A small image denoising model, trained from scratch.
Model: 5.25M parameters, widths [64, 128, 192].
Training: cautious_adamw at rate 0.0018, 6400 steps.
Data: trained on dashed paths with two dots that lie on the same path or on different ones, 295000 training examples, 2.8 epochs.
Rows from block 6, named by matrix and row number. Rows with one number belong to one channel. Each number is 128 + 24 x the weight over its row's rms, rounded and kept within 0 to 255. All counts start at 0. Numbers have three digits each. After the name is the row's rms in percent of the matrix's.
# convs0: first 3x3 conv (model.mid.0.convs.0.weight, 192x192x3x3), inputs 150-159, a 3x3 kernel for each
# convs1: second 3x3 conv (model.mid.0.convs.1.weight, 192x192x3x3, transposed), outputs 150-159, a 3x3 kernel for each
convs0.31 094:149135108141147140114136126148111092133150131108126115123113107112099071129092085131143123135150127101143118129138129106126108096124110139116106109154114105137110131109122129120134125121123119127118134130146116132119132130111145126131114120131122129112135116130113128105
convs0.32 055:136090086090117079093105101128123115137105119122116098153150171135154173124153164100091078083109104111098092109128100144106103117126101099107089095120114120121119125124136124119128123156130137136155129130146153154133125122127138132114109124133096102102108117110112121123
convs0.33 126:162157125155148119130098106119125134131122135126103109110097138105122142140134139132132103129125107118099107145130105148142131146129140123119107118114112137132117134118131106119120108106103102085102114094111114111129139129110135110110095093102113109113133120126123096126
convs0.34 068:098081113103078103119116112132096102109107126132114110155174146181172149166133135093084099091076095127101121126100106098099133112128130128092113105112117124117115137128112125127134146132146146144146134133129134148144102117131108115119116130125113106113103106095106108113
convs0.35 049:138140117154156131140112112104112090119107123126094093107147165090119179124093149162163106141160104151138098126131095174150098126128139137117089146129123128140100113144161122123149142114118123094116113111124128119120122107117151116124145129109127149115120139109148122145
convs0.36 103:155122113112145144107117133130126100131140116117128120128124113129116093118113081143136133135147141099138126142137130119114122092121129144139117124128130100115117133121135113132141129116126126135143138129145139132129144117122140109130122115145129133135135126127113134133
convs0.37 042:115126097118131117107106137117125116101115121113113134171160158155148168119148133093108150098108112139133092137086096100113095086106130137113133149127145134156125129120107096129130126112109123137138122079129130114095104098103077139092124118112157150127102127109133138137
convs0.38 098:160156124155139142124094121131129133115125126121118122087106129112093114147121131123129124101103121108110132156115105136147152137139152117117128116130120130109125113116136106109116120112095109076110104089115126104119129133122140111128102103120119108115125112116131099100
convs0.39 130:128119111116127130103120123141121105134136125112132121121118103128121096115120085143130146134146140118139138145136146102128116094103129146130112117125139107126125137124129112117123134114118136128140141127149137134135140133120136124127127120143136131134134131131125133128
convs0.40 146:131111108119126131111126127144115106137138127126137130132115107121123088111115098148145151121152148128151135132142133101121123094110129146135125121130130114116128119117135116125126134137135125123143124131145143136124136127130124122139122133128135143123132121130115143126
convs0.41 052:157128137139163144130114127124117145119104130104107115072082113108114113116089091130127112114096096115094109135146129117132142152152138125125096102110126133116111114141143107106119122091102108082116132127141122111116141138091129117137094139125145119138133124111111092115
convs0.42 054:118110091082093108133114136112098130092115100113118113161174129184170159177148146106065108092070088093109100103097106111108107104086154113092111131118109125132093135112140146150125127120113148128144117119136121117117129113126108107124109132143100117137124116132129109126
convs0.43 036:146151103154161123108088142158121131136090122138119128093107121102137118137156136173117102112111143165104080101072144134116114108088116178117161151119103153159163121119135170143138121129089133083138138115108122072123122115153161150113112159134142150106130142115136120126
convs0.44 041:125144107142143134112123085126101123098116113141121096165125147151160149136134135124102104097090109128125127113114120103114123123123115145116131126133151134146102111122118110146116144130122128122143122118112123103138150109144103080110128067127125117159090100132106136111
convs0.45 042:109112103121118151117137130131110109099085127133080132156159135182182135167165154097073082115100122148085120140091107112123127112093139138112118118120116140108125160126135140115093152158131143142127156123132117136104126124111125119123097126130135099099117117109106129120
convs0.46 042:124101113136111127127135121118108117099096103120104086136184145161188146157160124080126074080102120100095113105094109082132111096134135110132130104100094153139122101138128146098101134130136130129109117109133096117136080106102124115095136096109122092113104125118127096120
convs0.47 036:112158122115163159104172114138069147108115126115124139134133132153116162174123166140127146093146125126118127109147119126093112134156161136144168097093087104148105160103137124130156127105129142105105118095119139142131139140131141122136139082118121137159151083154110078108
convs0.48 135:172150112161160114145104092152127147132133135122118104094098160092117156132126161158155120157133113133109098154144097158145132149123109126126112131127118124114103130124154109105124120106100120080103115084106109094108146127127126107100113083105132084109155120120138104122
convs0.49 088:173152101174181118151102096143133125130121136131113099091106180064085156115135159173177122182167118149117100146140101155153101127111110140119123145145115142116106137147151106118140111108105107060098096105117122102111151129114146124117121126112118110112115131116130110112
convs0.50 067:154156118149153114129132084145140163153120125120134125132126172086105168133119168162165125156150106144117086141157098131133098112102101139136122128161100104107115137116168132134142123124129121117124118125132109112116120136101162129127102092117146128117133134108111095119
convs0.51 071:106107124109123101125118097114127106113155134131117100134145186094126165121133172111112101114112094122111072117108100117140094140115097096119096112123113122111076130118128116118121127129137147134145155145161123153129129120108151147099130116118103110123101093106082108112
convs0.52 072:130132100132152137104092095132129111154164145134134117153127207106114176129137193148148116138139092118129096124127094142125084140094093114130104138166127112122095118123158122135142126145124114098120134121125115115127132095093137118080118099106120124113133137128124117108
convs0.53 068:126111094146135113123098098131116111151152129154119098160139193107109174117145173116093085132133089111101064124116091131132099152117105111124095125132100124109102126139121104134142138127113131147124124145166120124126122118105143131102123119113109123117126123116077104101
convs0.54 072:122116103128125109126108097135115119143126119135135122122148182125115177142153175109123086144109080127112091105098106138117115127119107105118087129123083129138099106114130112122132115140121129142130136150137134145128139115103136123109122120117135107106119117092089104096
convs0.55 077:156157127152145133124125120125117110118140114119099099135099124108068107112113132147135117138158094104120107134131103124155137130140127115126098114139121102119108095130144136125134121116124118098119121125132107127118114118099126114105137125103131122108131140128124135129
convs0.56 073:162133101140151124136105110120154129129140111123118114094123161083096143127123159160145114167161113121109087135129108151135110140129103155147115147153099115118102134121173099136140118108153114096108107100104096113118136138101155133116113120112116115126118121113146098103
convs0.57 132:173151109169149112141099094140130133145143134118102109097098168097109149134128162147160115155151113126108114161141105154140131137113116129127118127125106141123110121126149097116121122112097110071107104081116122102117153122120128100102111093098128099119141115122141104120
convs0.58 125:172152118167154124140108087140127134128120139121110112105114159105111162135119150165152130153139103138101095161148097158144122138125111120117117144136112141111111140129145110110124106097110122069102124093116119101123140117115132090114096098109133097108153124127136104117
convs0.59 079:127133117150125130119120120112113090096110092092094098130107115098061086106093107129160118126123107111115099153117105138125121120137124116121114114116115112109091109124119100114118117100101104098109080097118106102111142119080143122116119108133131098122134115121132107136
convs0.60 100:144139091183163112147138097120127101146132154119116113104096151075083140122104123159145103166151084130108093156133091147152114134135104148150106149157121127131111138130147116124138107107118125085113127118126103106133140106109138125112126106111109127116127116113118109110
convs0.61 095:149145106158156121130121101132143133138161152118119124104099148083087167134120192144154120160162114129143083130126080152129101135112092136140112152164116128132121125096145119120128117110112117116110126127138124116135137131094149117109118111111120121116135134123106110115
convs0.62 111:142134110146156119140134093124137118117137130110127115123110148115101136131122157154160128163158102139121087135147130152156138139143128138152102141153127125135092124097142114112126136100108131093103140119110132114113131111105131096109116105111112119104112119114102102098
convs0.63 106:164163102161183118139136115123141114128135136111133107119098154074083156104088158139144102150151106115127098143138096153135123134118098151141090159158116135147106135106148110121143118114120122102118131123131129126114138128094146116102132118109121137109135141122119114123
convs0.64 095:147136091160158100119115093124143117132142148115131112135108202099089182131110193148151100147165087128127075119131074148125095134112095143152109140171113129133117119096146113108114107117118131101118107121127133116135138107083125118090106126090117130114125136106116099110
convs0.65 105:157152102168169114132137108125144120123157142113119121105093149068066142109092140170152110164166102136126092148140089153126105137125098138140114164153108119147111123120137105116129103121127115090110128119115115103118138138120152128121119110133128117111136126122113113124
convs0.66 112:153142092159154121140110093133135129150150128108126118146110179111098179143127188130145123146148099127128087131108085130138093138118098137159106135148116123133106133101152110124144131116119121093115118134128112116124115111099144122095119104105122120123124131129130109113
convs0.67 113:165154104169173112137129100128141126122139144119114114124099140086066140105095129168159124167176114147130100144144089152150133136128100143151110169168123149133105122109146109108143115093115127111109129116122122104112145138104173137106140099110100117120131142127121112125
convs0.68 103:171170115172192145148145116120146118111141141113124115114081151075052133100098150165150111163167109141126086129134089158149107125128112148142124161165115134141112134114158125113124122104105110110103127117116109115098146128115154139113123104100117117106130147129118118113
convs0.69 082:138140106144150118127121094120152137133150131116138131126107193084084171142128177133144090144156091118129093120129074140123114123111107137132101160158129136134115111092122095113141094110100115113111110131109122127122119107077148126112139128100118123107095126110101100113
convs0.70 117:150153109156182131154135095128153121129141130114124120121099151100075166116108165150161110153145103127128090141130093148136113128118100133150094130164110130146111128112143117114119118096102114097092125125128117123120135117106146129099136117104116123118133144130112122123
convs0.71 148:143133117128144125114116110117118111132143128102124117141122130103078101124092109140148120133145113124124105120116116111124117114124119127124108124130123117107105118119134131117127132129118118104104130108121124126130108103100125107120122106111119131109131130125128129130
convs0.72 105:109105110129101109111105106127129100135137113133125124150152163136141156148152146091087092101095087115094098104101106108114120111120123116113099115093101114102100122126133123123143121135134140146153134133132123140151123114122134137124118131128109109124107101107101102125
convs0.73 112:170155110167173127138114085131133130134142126119111108105096147088094149122105154166160141168163109169133089163154112150159122158126117142132108138143119145120110138124138107100128106119100116062101104097119123107116143127113127109101121083095129109130142129119137103106
convs0.74 083:135142113129128137120131133126108121111101120125103114112099150113077122102107120168138124138120119103128106129121110144123126117132117135125120124135119106098110115105117109132121109104116112095101121111117106113133132102096125106115116120129115104094103113112137118138
convs0.75 094:159135127146145141114134129141091109120125111103123107114120138104092115120096115144150123124134116115120103144126119123125124113133106125123114105134122104117118136125130119122129115110118123087115120114137125100116121110106116113123134123126121119110127126128123112124
convs0.76 134:168160120178166110145113093133144137134133139117113112108109146097119148126141160160150122166144113152115102168150116157151131138140126131125117138140108146130117135120139108119125110109104118066099121082104128097105148116099132104099117079101132106115138126124133121118
convs0.77 073:138140127145160122112115111133114109128122130122119111141114171084105124125115139144151114148138112114106093128141131149129105140121109137141106125133094111118097139119136105127144119134137114125098118117114122098115121119101166123133147110108124111105125124118123139097
convs0.78 107:173153121185164121153120100135141133146147137128109116092099143095094125126105156166168145179143120165108092181146123171166130143132111150149115140152119141127108144129141109116128111108109106075098118093102115106109140118098131109101122099099124104106148116115140111113
convs0.79 076:122091102118120099115107098145120115129134139140128127155147190117129163149133150100089080117106102115119073102086118110105124118128106108114088117118104130119102133114114109136127094122122139146146139134140126132129123133090126126110121124123112114121100128099095110108
convs0.80 077:139139099142167113121109113130142127141148131134133104116102186086100157117120159161152112168165119135113107149152111139141111127110098132145103156142110122119092137136137106124144127101120125104103094127110110120110163125091170131099132122094110116122142130122130106105
convs0.81 123:178162118162166126144115103130128136138130120113116111111105145088112143119121155164168124163151105146121106156163131159154123162132127142123120145143123146137122129119136108116127108111103103073101106089105117087102152120104128110116113092087130106104126108125135113108
convs0.82 076:121116109128152136124120113138140119146150140122129142104126199088109174123132153133144106129145097140115089117113096140111091124131099124131100116165104132134094118120141137117137114128124123125110105142134125129122145112101162131097119123104123116106133131119112107117
convs0.83 077:128140102125153117131114099125142134139156134127144139145139195094112156144136171151153136152148087127109106156129095138124087133120086123135102137169118127123105114133153128131137148137109098091126111112133134124131122091105144120103106117104105095120140113112100106117
convs0.84 150:131126114112133145109136146124125114115137135098136126121113119127131090129117088133136137117147136105139136146139129122126126114134134141125131127144128117139151130114139142129137163132123135131154151132137165150114148145142149140161145141147132109139146150135135167137
convs0.85 102:109115123105132138119122143122110119101134135093124120128128113117119116108111089129118135118130123117137141125131113111126123116123129133127128115123116128143150127132136143122128148098099132122129139124118148132120129134136131117123119115124126118126124136117133138121
convs0.86 147:138126119107134145112129145130117114120142134113137132126120121119122095121116084125129134114143133104135139134128130117126125107135133149124122127125129117141148123127134143128135166127119131135151145134143167145123144144152145140158137132150140112131131148130123151135
convs0.87 142:147131119111138141109128141130125109116140126107136129119121121121127094144100078127124135116146136094135130137135144115132129113131132157135123126137132113131133128120146143136127158139115136120150154119135168143120143142144149133145137132148144116127129140132130147130
convs0.88 108:118118112135135135109123145114130117112138113090120119146121113123123093129113081119119136121133154107136146132126128114115122107113134133133135108122136117139142141120146146123120145106098139120129143129121144122115132118133138120122105108127134125124139142112127137141
convs0.89 105:130127107119123121122137128108118122107125130100119117130132104115130095108100094118124135112142145126121150121128125118117110109120123131123125126130135124143141133127143144131128148115108131114134150119111144115108141134131143112127117114125124122124134134137136137132
convs0.90 103:115114113109115131113122128109109111099132127104120126138138103132125107118108083104109136103126134134141151127109117106116117109116130133129139125130130140132143142135122140117122140110098130128125139123116143125109122134123115114127124118120137121120119118113129122125
convs0.91 104:124114115122121133109116121116122120101132122103120129125123108131124116112117085111122124110137142108129141127116125118106112110120129132119135121147129128139134137124147139137122147126110118127129151113122154122102127122137128108119116101132126135121136128119142133134
convs0.92 102:113116107120128130117121140101127108100119125101125133136137105119126089109097091131126138118133145109151141134114114112111118107102128129111145119134123140136141133139123147115118122114099136129138142135119153128110115131139112132137119113118137109114134140118131140135
convs0.93 102:110105118112112134123115128106133105112124128111111121130138115129130120132112090115132138101144150097151149126128113104110116103120125126123119108117138128140148125124135130122121139125099135133134133122126136120116103127123110115135114110130126121120131124124120124121
convs0.94 113:126126101118127132118129125110111111118129134108124125133127110125122099107104086117119138105141124107141137118117119123111116103126120135126121127137130121139134133135143143121129152124106147115135141126123160129110136140133132125127115109133139117127136142140125142146
convs0.95 145:134131113108139140108138137130117111120140131096134132124128113121129095130115088131137141117142131095135130135138143116132124114140129145125122126146127116139141122128151145141140165127110138131155137132137164147121135151138141141163139139156146123129141143134130157129
convs0.96 073:129132081157148101112135108135141138149168150113136107103124183080102191127124183148134105133140099131132085111143100134143111137106098137138098141170110112130101131121121114102157111108120119131118128109131113098122126119098137134110129120109114133119114115107117089116
convs0.97 082:125105086102122100111096097119115102130125124133111120111118140093108124113123140107113092103108089122101086098103101103115130123111121097113103135133100114108097122108120106107107116112113116115121135131115119139114106108096113129098121137122100097095118105107086091097
convs0.98 111:171172117180176120149130091130135139126143129112114110111120158083102128108124133177169121155155093149116086164148100160155114136124097148134122141167119134141108125119156110115137106099118096071115105102105106098118137117093128114121117096108114100117134116109123107109
convs0.99 080:112124086119116113127106094130125111116128131102102111109110130090108121115114128106129095126115094119104077120105124132108112124128117114112093112123102109092103120108113105124117107110118128098118125144122121120112122123111144119107128123121132099113109102109084096081
convs0.100 115:183159120170180132150140100122127128135129132110112107108094146087086122112099137174175123168154108150117087174151112164165124145137116147135117154157121144127107143109149115108130117097115109064110110094108111095106152133115134115097126095107124115108130128128130114115
convs0.101 091:174145098159180141148131109128156137139161138117132096132097145086080160118107168160171125168168108155132100148147101146145100146117091139155098131182120152131094134120150110111132115115132129095092141116119132120103131114096153125109123111087113117123133148116133129115
convs0.102 094:126136110138150121113129080129139136138128145132134110149122196120118179124122172160156123166149112132123084148155109145132089140126086112134112133160114132127101127128149113116141120111127120094094122132117145113135133115076144094097126106099107104111130139128128122113
convs1.31 105:157138152137107142143140156153142126156142148135137155109145140129167131148149124162161148144094147158133179143151132149120138148161152147139146151142145142146161111121123118150124126129104107148132142174125123124105126133113121146132116123128136122133133122110133118114
convs1.32 037:134165123163136101172161151145128132109149126126131120139128178105169139123110141145124103128102124162161126139134135139118140145131125118139129150115150139149133148133103132097097148131115099110110135094103123125126105137138156115138131129096113150111109126131123142142
convs1.33 154:129125134122101118124115120149139122142121127139132137134149134136180163133159146151149142138110115137117119138143145129133130138126125135134143136128126137132138121125135114139145131122130131148137141154136127147123131135133124147132120119117130132134136135120137116114
convs1.34 044:150130137146169131132158121119134112126166169138136142118116141139119118134125110084120133109156148140147147133137131129109151111143119131095122122145161121126119136110113131126121112114122107101113102077069128113130105128129124100086125115122139145147127136110140137133
convs1.35 044:136144131111119116118103127140182111111137104100119120108169156115188148126121136149146126135084132127097101125124134111142115133101117146123125142125119144101130120157130117150131122100104133135142146162158134130120137158122173175151134190143109126120133119110142138124
convs1.36 116:162124145130113147151147169152153141143141136143140154127152138147172129161148139153160171142090148150132178156150135134136135148146166155140155141121160149148169107123115126128117121124113108129122138164115124123110140128103118136119105108112130127129136113125128114119
convs1.37 032:130108130127135150152123169109135137142145119127128135141099126116117114118119098114123117109133122082127147071118176159146127144157145134137141145146125119153098131097136121130125096123084131097142126093133134114102136145168112092128126092130118122143128110110160152148
convs1.38 113:123126120116099112119098115126125123117133127135116130132146123138176167113149143146142138126109104126122114134142139128130131126128123121127138121122126123135127135136141127138157129128145147138140136147150132146135137136142117142138118128126132139135132117116130124121
convs1.39 154:162138149133105144149140159158148139138135143144129158123162151137179154157150136165159154142096145153130166143141149147127132147146153146128152151125152145146161107120122114134130123136116122135118125165123123133114123132103117143120099122111126132127135115100126120109
convs1.40 175:162141145138103136146132150148150144144134137134126156118152165142176156155171147158157154144109138146119154145151145144128144142134151146136149149125146147144161112118124117134128121129129118132132135164133128135110124119106125134128109121114117127133132118113131115112
convs1.41 056:111100100125097128096111105117137089121115118129109119109123126145155163109142153120131116152121105111085115136121140118102116114117130126152113122107125113111141135161131127160160129125150149144140131145160140128117127139138129127120123109138144139151119142133138133122
convs1.42 039:124160115151171137127174162143149156135163136149164117092134079116079120079081090092136129141156130175154168145133118144133133160117142142127139128158131131115130132120111118118106130135138092105098115106094136118109088116142113065136130104107133117142137128127127148130
convs1.43 032:116126103104116090082064114106121087120097128118090117123092139101094118100084114143087080130090134155087115114094125144105126120155156106116127116111142105085071138144134117130146114111130116172141144131131154145147103127104148175116153163115127136134115135122122121108
convs1.44 033:127135137122176140165131158105056142125117150105153164106115094106118096099088131088109164109145141147138103138137164142117152139109120124129144146169129155123141149125075157143134171105102129088092149123123147117123116142106112148107120141152149143123121137141150131132
convs1.45 033:097149137135119116144167163110114102091132140140114102109105092131113083137094089142123129147200121149137118137139085112136121136124133105117133178132140135166155121103118142140172086144135135125140127116124137074095122118160115120144149115092115149123108163149116114170
convs1.46 033:117115108180115141147173148148129129151167141134153120123133116134109115107086100135134134131137135156170131108124148160133129153121128122163145116149160091137105142146120142101135103132126139107083114104090145101114148100097123141137144158147124129164134135107169135111
convs1.47 032:116113127113094145126133130124116124116121135124114099093133082064074094112120074119135117140113137132134146139146161105108163112143137141130097123083130144115167151132105140143092131123097149139112121165177159150142149105113124141113114138151135164119129134119151160111
convs1.48 157:143121126117093118132110137147142125137127131136126127126149146150187168132155150158158140142119122150114132143144144136131128134123128139138146147121140141137145124132128126134140121132132125146134136160142134146138134135130128148134112134130125133133134127115126126120
convs1.49 093:141111125128109128129108119149141136144133129122136128140163147155211179124159146150144141125117130152107127146140132132132115129131126136138138134108129148137135123141139139142133102126117127151132155166159142160147133134130142155136126138146118127126119126125135120124
convs1.50 063:143115122149101107129108125145136109125118123136121107131134132116170157118144136144148122162122136153119109127134116139137115129155124153150138139124119121131132154158154118127152102131137122149140143168138122160149138166123158160152129153148121133126114138138119134129
convs1.51 045:147143142146126145131133140149156148147123129160135142124178134116174173142152119132147144119114135110140140147139137109129132154136158121106129126131115118120117145171107137152127134150139093124095114133102098161120121123123088141105125138121116155125142161135100134149
convs1.52 071:161149119163122142149144168139144130133139144149122138089138129113162154102145146152154115150135159136120148148147121171135131150140143145127142146125136128124140128133131133126118120139106114152122137168131118154133128140118152157134142145140134133123131136125127134127
convs1.53 049:130144126159098139138139158125159131135142151122126119116151167135181174112156142127151129142109118157129146119157129122126125123143126127146130137128105116138139115144146103151143149101133108124119126172133136138098128126115156132137126133121128133123141162116133141125
convs1.54 045:139145139147136126114169136133129094124163136133154135116170157152176154145138141143125112151101127105143139101152154134130124145148138155126117114107138124123141122137141127166115118094149119122104120153123135146120134122138142147106132157134130126110116134118148121125
convs1.55 083:162131131147106118145126144143142134132144145133135145123155131123171144132159145154142134147109127145147141149134136156126126146146152140142129163120146144146146118142127131122134107122121114153146145175137126155130134145117151165132138145122123131139134143125132125126
convs1.56 071:131115117133096130121100102126139126126126129124146116128159146132189165116164159154137119152127132149105120140146135132130114142149130130126134158114124126131106134131157139136149128126109128159124129170137123154139137139112136156124111131133122137116135135137140121123
convs1.57 154:145136132122091120134120132148145132131132127132126130126152140150183162123156135149155147141111121142113124148144146131128137129127129140140141140127136141129141132134129122135155123137133130147136137170144134146132131139119135151135122131128129129125121129124136118115
convs1.58 145:145127128129109123135112131145149129141129128134130142135148136146180163136153146162147140145113124151115132136148153128124124136121129147144136128132133143130144121129137126135144118139123133142133132160145136154132134143124135147139129136127133131126126118115129120122
convs1.59 071:143127146149105131139127121127129128140129135142129122104139134124168129143156125118141120146130113138125153137133121133132117149136135140123118131112140128126136133121106115127130123126136120144132143188156129157148125143137147174130132135130128131138140126108137134110
convs1.60 088:144121125129098146138120134145149115124130130133120130128156136133191153107146149159150133155122150184118134125142119140149129153131131144128151132139161149128131127140138135143127113115100143169140138195157119155140136141129149172146134156142119143130136148136117138128
convs1.61 088:143117127141105132148116131144131118150117138108104128107132136116165147109117123135134116140110136151130143133136118138142133142124137139124132153126121130127140129137135149141137104111113126142131128174139128159121129137108141170134135149131125130124126137128138138123
convs1.62 098:159143152155112147146138157144170120132138139150135143115133122130144127126132114142135120156119149155113167122139111145139148137144143149141145148132152127112140141141127145147141122126116118142132129194140139160134140148123155180144147152133123143136137159150132120122
convs1.63 096:142128136130090135128119124133134132133134145118119148114144134113170150107154132144147126147125151139125147135128114147139139145127125139137128148125136145127140143136142115137129111126110125160134146185139138161132136135113152186144140151147131130136157141144140131126
convs1.64 088:163144138151099134154119147147157110147131123134136144092136137105154140099135121143138122144106152147123138143140132141144135138124141150135142152117143158118145135135135125143138116131110111137122126189129122155126139128111151169120127152121130148139120141128125147115
convs1.65 093:137107117133083114135109124130140117151138135119112126109148146112174145108145156136140118157123141150121147121119109126123121146142136148140138155111136139126136123136153142151139113133110106151147141185136138166125134135108151172125134149129115148118137136121140141117
convs1.66 104:156122143158107140141127143131132125152131148133123133093133138101164123108142121149146133163128155163136145135132124146138136146142142154143142152126150139127141133138133132146144123128101117147136131179148134156120140149111154172131135160137131132131134138126142133126
convs1.67 099:136110121134100123131117133154143119127130135126115139112160141127171150111155127144132135149112144151131144123131103133139130136141142140127126144119128125123132133145136133151128110114125143165133140189160120157129130141117157168144139155142121148139145134138130127117
convs1.68 092:144121111127095125134119140144136125141131142133120141113154140132181142129149128142148133154120157138121141112136117137145140140127130138142114153121128138119135139137145125132134118127126129151148139204143133172132128145125155185130155152125128138136137148124142140124
convs1.69 073:154131134162105111129135139144158128153146136130136143097146157113172162106148125132132132136118144154126145142139132139142148136127144138132142153124128138142137119136137150154159103132114103123134117171147125141134123127114139165127131137126127133119123156137141138114
convs1.70 105:150132145139111144146124144151141115149135130119120146104133135117160130107141135148145123144119148163130157129120113143141140137126139154131145146124144138135150142142142143135143122126114126154121149198142129152132143136110152179121140159135124137126147145124131127140
convs1.71 155:146137156141108137138132143150149140137139142133137146123146141140179149148162140145150149147117142152132159135135135143129136143142146149138158155131152151136151123123131125133135127124112118141127138170144130149131137131125133158130123125132129131134134127116129130114
convs1.72 065:165129158153152134174134144128143160142163135147155129125151157115165157108132144115122119145154139152164154120147145116145143124143126139124123139137139118140143128136112128129123120111126116107076114109098116125113125106110125103121123122113122111126141136127105153143
convs1.73 121:131110129116104125127107134146148123137131124136124141136149140148192149131159138149143137136114120140119127139144136128119134133125130134129147137127144140120134125134133125138141112133134137141140142167142140143130138134120145148132129140133126120136131126133132125118
convs1.74 075:134136127152090128125129110117141112134137131125120142137128137143159144129155137166135129134117128127099125127128113152140131142129130137138138147121129123134126146134138133149131119135129138148134144174147125153144138149124150162134133156141135119125132125130142131131
convs1.75 085:143123134133110118136122147141151135139122143122133130124141142147166130152146128139156124151106137150123134139138124136150131146142128137123135145121132130124136121132135134132125116112125125144137144173147134154137149157123155164135140149135125138129136138122136122130
convs1.76 151:130130136121101124122115134145135129133132133133125138139144139146177154132145146164146148135109129135117129143141138129127135139136129134138143141130137141128143135126129118141142126133130136152134136165137131143127133136125141156126119136134122132133130117118131119114
convs1.77 070:152131131124106100118131134154143145114127143122124132119170137127148136137145132146138110138123158151124134125137117141129127154141137161120124135137134148127135136146120138130134127129132114149141129189145127151122142150118146174131151141120118118113150120129130129137
convs1.78 115:139123125120099120113111129135132111129123128130126131128156139150187170128163139153141143124097132142117135136136137137122120133126126131132138140128125143130137116135134129148136133131133133147127147172137131151129126148121128146134124139135122136130130135124141123109
convs1.79 048:161133119141115183141188130147165135146126143141157134117165153086152173113150113138128114124116132131158132147145160145154156142145145123135118145106120153151119136143135123120153112105110102123095112154110117128109125122115105166105130125129125133107131136117116128101
convs1.80 068:164122129123099130122119126124133130121124125123124133124168132127178161115148147134137143137107118126098128126121116135125117137143147136131125132121131141122119126135133140140148105112117143132135146187133137159142145146130156186120141130135130139132132155130108120103
convs1.81 136:137118139120105132133102139137144121129131138143128127140140149159171152130145147153151134145107127139108132146143139138142120141127141135129138131126136127126142124128143120143135114132124134151138140171151130146132136142129132151136132136128127120136126134133132115113
convs1.82 063:140114125149103150146118112134144126121129129110127133105144138121173159108139129125139122147108119145111129137143122139131133144168148147127122144105137132123128136153130127146156124122125113126131139161124137168120163143124162166130132146129127153125133143125125137114
convs1.83 067:162120132140106144127126122136141128135129130131112137118119115115175163105159138153148140144116140133123114143162130133140134132119124137135145140129118131116126133140161133140133134125138116135121130171128129168153138138123153162139141139120137134123129164139116123122
convs1.84 176:151131137139103137136134162149148138149127139130131151105141157132161146154155132149150148141101127143118152131145140139127124144138145139133133139115133137139155116121129121139135121127117111128120127160129122138115130133106132150123122127120124129127136123116139129123
convs1.85 067:151144149150120153140143150124132115142127122127117102103110125094124105124148095137150133148124160152152156139114138144125139134146144135123148139139144143157173137128109147133109131151142130128109118139105108116098120099118112140119119129131130148129122129118137128138
convs1.86 172:159142132139104144141138159152149142138124140132130146110147158121161142147148134144150143138101133139109151134142138144128122135132140147125138145123132149144156120120124126139139120133121111131122133152128117128117137134107124152134111113124131133124137130116136122116
convs1.87 163:154148141140110142139132160154142137139127140130136148107142148125170136144158124149150148141104129148117157139140129130133123142131148135129135137108136140138161116122119123145132122136119111123116130151127117136113129125108130150128117126131122131123132130117139124118
convs1.88 089:157137148149116147146135167134135135139129139132132140092108134103130118149128111131162139139121133151122156134129136144115130154131137136118137138117141143158166119121127133155129121146121123099124119136129117107123120132099109143131117128117127116121131122116140129136
convs1.89 079:152142141139118150140154158123142138132118134129131147079119122122114114130150102122149145138103140143117172120131135141111112149137132136139130136109143136125154121134124129124133123135135141127130117149134125121095125117115123128122111126122142135123142129141152125131
convs1.90 064:123132135132155148151160163114120125116102136132106135085102121095089105132136113125138123140133155153131162126117132117124133125158139113139129122137127129142157134128110107138114139151117139122117126118104135103111115119114134131118125109120133132137141126126140112132
convs1.91 075:146144143151116153144146172129149137152117120130121137089105124087132115119137101131140143152133133131134152118138144143130116149146164134134127119118145144151172132127118128138126116146114114133133114148135114127109131118116133154122129125119131135130142140122146136141
convs1.92 067:136137126134120145136146152141109122121113131122143145105124140099119107149102094139118125141105138139148169119107127157109133131136143142130137131124157123120160130118122143140118123127129113129122131113107115102104130129118114118135114104127128123113146115126130143134
convs1.93 063:128134145139137162145145155115119123111112125113097135103096101089117103143114115118132158133120144133126139119138135145106112126134134120129130129124129143127160134134123123131111125127122122102137122124130118133106124129109132129131142110107126130117140123138133148129
convs1.94 100:148136143138107149145149177137136136137121141136119149093135135111143115140135100141134144141112133145123162142142129125121134152135152126125144135123136142149162121119132122138123127128117126133137132148121115127111130129117130139116112116112120127127151118117127131122
convs1.95 168:158134144140106151135131152149140135144129141139131147097144156120163152152157126155157147146102135146111156137142137138120124145128131136132141141118140139135153121126121121138137121127121120122127134147127122130110130124108127146126109121124126123133140117108137130123
convs1.96 065:147120126129098130145150125158154113137131137138121128133148153119162143107132127131133105140107135138128147142120108146139134136138121123122130120107128131115132148150144134143114130112101128157133120171120133147144124107119142153118120165133113154120141151132140133122
convs1.97 041:148155130162135139150135140150134116128141119150149123128143143120160135085174130100143121154149128122127162125136138136123142125145137142121112139117110136146127129127113116130112128101142112136141116191166136127119122113116136145153105161145134126123116101141131172135
convs1.98 107:132140140119110126130119127141145130136125119135127136144151151158182157125144144145144145158119138149122143133140138144146139149137128140142142143134153153137139137142150123155137122136136135160139143176148126160144142143135143170158137149136103132147134137124123123122
convs1.99 043:154148121125124106127113120113123103143122141124140147138132136112162140131137123128170107157092148143121141132134122138115156133122132138116127118133126131115141163138154130139137089115120107144133108142131090161149137140099115155121133117115149145151137135165119133150
convs1.100 114:131118133118100134128114133152151129142139129139130138144152142156188157113153149144149133143120127152107140133143147127131125137117126142139145141135135144135131130137138116149145121137132139156150136189148134151122138142126130156140126129131117125141133125119124123116
convs1.101 083:141123130134106135131111125126135114141122116130123134088142138120159142113137120140127116135115137132129144136120128150128127139126144137142133136127131127108135132153126125143126132117118137163129143193140145159118145157114156168129154163145125148116142137137131139120
convs1.102 092:159136143153128157140153143154165144144133156143127135097140135119146127112134123158141136158132154153132154142137126147138138152133147155138145144148145143127145139134133134116137131124115108140139143181150134151123145155119159187139150153127127142134136132148127129125